Weights of a small multi-label image tagger.
Model: 3.25M parameters, 48-pixel images, arch xception, norm batchnorm, depths [4, 4, 4, 4], widths [96, 160, 288, 512].
Rows from block 13 of a small multi-label image tagger, named by matrix and row number. Rows with one number belong to one channel. Each number is 500 + 50 x the weight over its row's rms, rounded and kept within 0 to 999. All counts start at 0. Numbers have three digits each.
After each channel's rows are labels from the 100 images, of 14976, where the channel reaches its highest value: "strongest on" is what is common among them; "peak on" is the class under the peak. Only what is clearly more common there than usual is listed. The data: rosettes with rotational symmetry. In brackets: how many of the 100, against the usual share in percent.
# convs1: first pointwise conv (model.blocks.13.convs.1.weight, 512x512x1x1), inputs 31-61
# convs3: second pointwise conv (model.blocks.13.convs.3.weight, 512x512x1x1, transposed), outputs 31-61

convs1.494:480476513551489486504498526543516545573557460532520698557489505516515564495463506495514527482
convs3.494:551513498553475512474473368490509477611482501505540432494526524455612512458559488456599415531
strongest on: four-fold (83 vs 12.3)
peak on: rosette (80 vs 42.8)

convs1.271:536387488479457530499560523488511516496408767463448517526433455504530667489490508497497517459
convs3.271:508666522562530561482444474484512494533495566548456463453526486573507332533493511524516494505
strongest on: vivid (60 vs 14.7)
peak on: rosette (93 vs 42.8)

convs1.222:507512421481492580414435524475426539538491474561494434446504548488634485528554510501427521520
convs3.222:401498545448314506611452516528566520559511499551530369462548528561592516445502455476517335543
strongest on: four-fold (99 vs 12.3); mirrored (79 vs 50.2)
peak on: rosette (72 vs 42.8)

convs1.449:476518458502670549509468573537485615523462516491532479537436541561487520549536459488532526550
convs3.449:490485638425449472482508432495514525503465495357410569521495496473420497514578560596454521469
strongest on: warm (39 vs 13.9); four-fold (34 vs 12.3)
peak on: rosette (95 vs 42.8)

convs1.316:581674561447453449519456486406514468512476521495567492509432471460540638574471476433557482511
convs3.316:453483477512491607490527517549613486492492502511533517544448455502450538534491624507488507476
strongest on: dark (94 vs 14.3); pinwheel (83 vs 49.8)
peak on: rosette (83 vs 42.8)

convs1.349:493371531519448491474507532440538459445460555545519489498509430508509292527494573558485480481
convs3.349:517501525545392605513460436573448543521568545473533464489515574540418377468509484456475448515
strongest on: warm (65 vs 13.9); off centre (61 vs 30.3)
peak on: rosette (70 vs 42.8)

convs1.385:451588465485486494457529501451463579463492480549517621501423474460552541493448497409514513479
convs3.385:474530400426489564499519478546504478479489469569484515475508424552547561451460549427472503587
strongest on: vivid (92 vs 14.7); off centre (81 vs 30.3)
peak on: rosette (70 vs 42.8)

convs1.462:527399527453512555536498545529452561439500477609527537554506403502442491453533641504467407545
convs3.462:434483488562454453636564464556494490558490469489518437495498506566496555491568521572495438376
strongest on: six-fold (55 vs 12.7)
peak on: rosette (96 vs 42.8)

convs1.173:510456471518456474414538551491557495530509510552529520504455511553455420468470498578495536476
convs3.173:511555435507505568532464458506597461630500498449514278443494468468517459533467573402511615544
strongest on: four-fold (39 vs 12.3); dark (39 vs 14.3); grey (34 vs 14.3)
peak on: rosette (98 vs 42.8)

convs1.117:376505449388568568601584426496459466483465507544563467535523568486506514636515485558543497431
convs3.117:618513555487550515396436467484468554485448485517484416473455492544529518529418484498572544535
strongest on: off centre (97 vs 30.3); eight-fold (37 vs 12.5); six-fold (32 vs 12.7)
peak on: rosette (96 vs 42.8)

convs1.179:515496558544457494524507577499526501390524494368519436522489493487515382507531455528412492564
convs3.179:453553404497513494546544516577456495610423495457508431542481509484516453503477467551559546541
strongest on: eight-fold (44 vs 12.5); four-fold (32 vs 12.3)
peak on: rosette (96 vs 42.8)

convs1.455:488644481507477517443503546516415543485484507465481520577495517519510551415609470505516537535
convs3.455:462426563491544443528463497478530610483515346446482501504525494544561509518564526527542459493
strongest on: dark (83 vs 14.3); off centre (66 vs 30.3)
peak on: rosette (71 vs 42.8)

convs1.22:486475568422541506512595461500457468519516424494512437496531489583520598358378498584513506550
convs3.22:429488456349559492495555547503471523591547505465551502505417448481500503533452482643424501516
strongest on: seven-fold (59 vs 12.9)
peak on: rosette (96 vs 42.8)

convs1.158:513466503484537489462548485436579519462439465425550464499473504514444486484467542520434466514
convs3.158:630433514537549489530468425457481535505433523430563455417599476427486567536502411494455549419
strongest on: warm (34 vs 13.9); seven-fold (33 vs 12.9); palette: grey (32 vs 14.3)
peak on: rosette (95 vs 42.8)

convs1.281:486452528510512578481523447468471527454528485473512463519497628567463412476480482518454531505
convs3.281:497530472519543309501514498514517553494544456497483496490485259526545565485499491518543470478
strongest on: dark (92 vs 14.3)
peak on: rosette (93 vs 42.8)

convs1.31:450516626466529494477451479406538464482466468510472580514511535498553512506454643408437508541
convs3.31:480498390531538475597551547527494540480481561429603471457501482499556411445487386531488607489
strongest on: pinwheel (84 vs 49.8); off centre (67 vs 30.3); vivid (49 vs 14.7)
peak on: rosette (73 vs 42.8)

convs1.12:492456584510396470500530558522557549599605523516590479466461550514550482449485453436533588482
convs3.12:572484531632592533493450477495406480476466529470480492602523572499473445540451452507542555495
strongest on: grey (56 vs 14.3)
peak on: rosette (83 vs 42.8)

convs1.236:477551475526397507483455495552508499469484566485528526501493524501500461385447547523561582552
convs3.236:450483407564384434486501405509424446509465501417490436435474546597499485440555614523497487523
strongest on: six-fold (44 vs 12.7); grey (34 vs 14.3); ten-fold (29 vs 12.2)
peak on: rosette (100 vs 42.8)

convs1.299:466460458450389514474522508612523523461490466436528468555378507472544499466564520448542463383
convs3.299:470489463402500510524511514416493511651492508447504598536526509452514559494433514464481487393
strongest on: eight-fold (38 vs 12.5); dark (34 vs 14.3); order: six-fold (30 vs 12.7)
peak on: rosette (90 vs 42.8)

convs1.274:504564512502506486495529500511477526480494601489494498498556474502484553476518510505520500496
convs3.274:430529533530531414510476533518534435484522525473480508509502418522495396474470487464477525507
strongest on: grey (90 vs 14.3)
peak on: rosette (83 vs 42.8)

convs1.350:443445487515492453519479543553538476495578492485466575498504506552434519601523484529433577598
convs3.350:463499499477535444586534564522507434513567471424471567506447519498461460479557503500500491506
strongest on: off centre (87 vs 30.3); ten-fold (49 vs 12.2)
peak on: rosette (73 vs 42.8)

convs1.130:529698451475512539493509497469507493503514408526493485509490503534480472501543490486522536512
convs3.130:489549449480488495502511489507502504473522614512476490489513679506517434483498519570472513505
strongest on: grey (98 vs 14.3)
peak on: rosette (99 vs 42.8)

convs1.104:560563420529474578436549463493514431565567561585546431503476547492442513546550429524486545524
convs3.104:502472549547458525473468528570499605439493547502526475387414536618638529425463549495458511573
strongest on: vivid (85 vs 14.7); five-fold (40 vs 12.6)
peak on: rosette (70 vs 42.8)

convs1.483:473540485570570503437480565423515519459460537437441514451493501495416556378475494489434434533
convs3.483:644510500453499531503453415466528471429503504436558567549495542434604512492466493403568531569
strongest on: off centre (95 vs 30.3); six-fold (33 vs 12.7)
peak on: rosette (96 vs 42.8)

convs1.10:479511556579632457511429460449533493677420512470487488434542509367454512481522556438467420543
convs3.10:449513471781398522650521498413475457384529509489504539538507504509543510498496559333516442463
strongest on: four-fold (100 vs 12.3)
peak on: rosette (100 vs 42.8)

convs1.331:578526534600420549422541553526466467369526581506483407407532489542427473443472459465467466523
convs3.331:521510539543542473551485532432520334624368502536593460479495515459544502568601430415512553572
strongest on: seven-fold (35 vs 12.9)
peak on: rosette (91 vs 42.8)

convs1.418:447304540536550470545445516462440557496468579466444473432461508557465510530553514519490444439
convs3.418:501646491486497460448520502469569559520517440492530481444471570582493470501468506487505487522
strongest on: mirrored (80 vs 50.2); dark (54 vs 14.3); pastel (41 vs 14.2)
peak on: rosette (86 vs 42.8)

convs1.376:479596505503521491520505500485529588484491501480519459470475486533499541511545484486502496480
convs3.376:468482548517493349489468530524504512527522424487461536391479606524483560504431471489509478487
strongest on: warm (83 vs 13.9)
peak on: rosette (73 vs 42.8)

convs1.364:519485486478519562480468436537488460371516525501486518566515584465507523523526536526474455511
convs3.364:549570486480436418437390475361447448449551500556504462582531531394491534397483573508449498522
strongest on: mirrored (79 vs 50.2); off centre (77 vs 30.3); grey (61 vs 14.3)
peak on: rosette (85 vs 42.8)

convs1.401:543455517528491507476510445443396503490483494491517492503398576502519442479507525479618429415
convs3.401:433382523409513515526466461447510485541492419531476473446425516444512483602592503375438464502
strongest on: mirrored (82 vs 50.2); ten-fold (53 vs 12.2); nine-fold (44 vs 12.7)
peak on: rosette (97 vs 42.8)

convs1.365:550542556509559522463567505462531527499410508476477534474508514444555543471479512567463506689
convs3.365:474495506510491535533472481451528546498599492466554468397433527544619505447504493464512507436
strongest on: off centre (79 vs 30.3); eight-fold (41 vs 12.5)
peak on: rosette (89 vs 42.8)

convs1.388:525515424481453525479506420454630419484469456454508488583496511467402386509565413427521476458
convs3.388:459485592540528511362465543472450471450587462377551518539457506528559484520486501564454530544
strongest on: off centre (97 vs 30.3); mirrored (85 vs 50.2); four-fold (54 vs 12.3); order: three-fold (34 vs 12.1)
peak on: rosette (83 vs 42.8)

convs1.384:485524472461466545540526473507501489525480538508474458448495477524462463516514619570487507491
convs3.384:531499501501451490484519467296475494459483495509486544467479511523492484492469638553508491497
strongest on: pinwheel (100 vs 49.8); vivid (61 vs 14.7)
peak on: rosette (77 vs 42.8)

convs1.68:559505532538464543522527482597510544506378493518463514516518515429511460541462434430487395496
convs3.68:524456485500527490433495535561520398535401498432527566459523534506540493431478458412545496359
strongest on: pinwheel (83 vs 49.8); vivid (53 vs 14.7); seven-fold (30 vs 12.9)
peak on: rosette (94 vs 42.8)

convs1.489:505481465460540480479503577488484527539532469457506586481516493580503488474508595464536496503
convs3.489:529545439493479520480503462471466476573461448598525507509516500500525550514443297489417485532
strongest on: pinwheel (100 vs 49.8); off centre (93 vs 30.3); vivid (50 vs 14.7)
peak on: rosette (89 vs 42.8)

convs1.346:457505407422539505497569458518501455543582469523425522533506521407419580601443521502543570516
convs3.346:408424536589516512538492456533561551453430497545450462449440511511526506472432611449441463495
strongest on: off centre (86 vs 30.3); three-fold (77 vs 12.1); grey (39 vs 14.3)
peak on: rosette (72 vs 42.8)

convs1.303:560497562500486493530494560362556465494433520585533468522499537498506554524499657480542506450
convs3.303:511486539449548474497581467367468470566504522466598455503614519481546485484435499498549571425
strongest on: seven-fold (99 vs 12.9)
peak on: rosette (100 vs 42.8)

convs1.484:440428459489465470580427580547502471468489520518490492391446497519460470540511472558516537513
convs3.484:411461477497512502486488458514529450475459515530450477481422495605444503435507549535436445470
strongest on: pinwheel (90 vs 49.8); vivid (57 vs 14.7); three-fold (36 vs 12.1)
peak on: rosette (91 vs 42.8)

convs1.403:534402490505458495491454486541492465474477491535475480482497388486551465505503533480515500527
convs3.403:489592498477500556508521466517538450532523403501507488483504506492445561501474533467505479461
strongest on: warm (63 vs 13.9); nine-fold (36 vs 12.7); pastel (36 vs 14.2)
peak on: rosette (100 vs 42.8)

convs1.157:477543538510477497473459506451475492461507507489499469493505461532516420531495481504480483505
convs3.157:470602490465479538519511527509499543495516684460497460519461382502523459477483493528506510511
strongest on: dark (40 vs 14.3)
peak on: rosette (94 vs 42.8)

convs1.511:454495467492453482433456491544534600568610486453490407550476473537458536437331499557483468548
convs3.511:495476504578497510493524465514453633504488504473572524534576501434442481457470512549404469357
strongest on: eight-fold (62 vs 12.5)
peak on: rosette (79 vs 42.8)

convs1.320:507481518530546505607481464602477487505500509493498458530492468520470526495515488452445471496
convs3.320:468473449563438516515489455471459533519558503438557403551473517510451483412500438412449558505
strongest on: off centre (100 vs 30.3); five-fold (56 vs 12.6)
peak on: rosette (95 vs 42.8)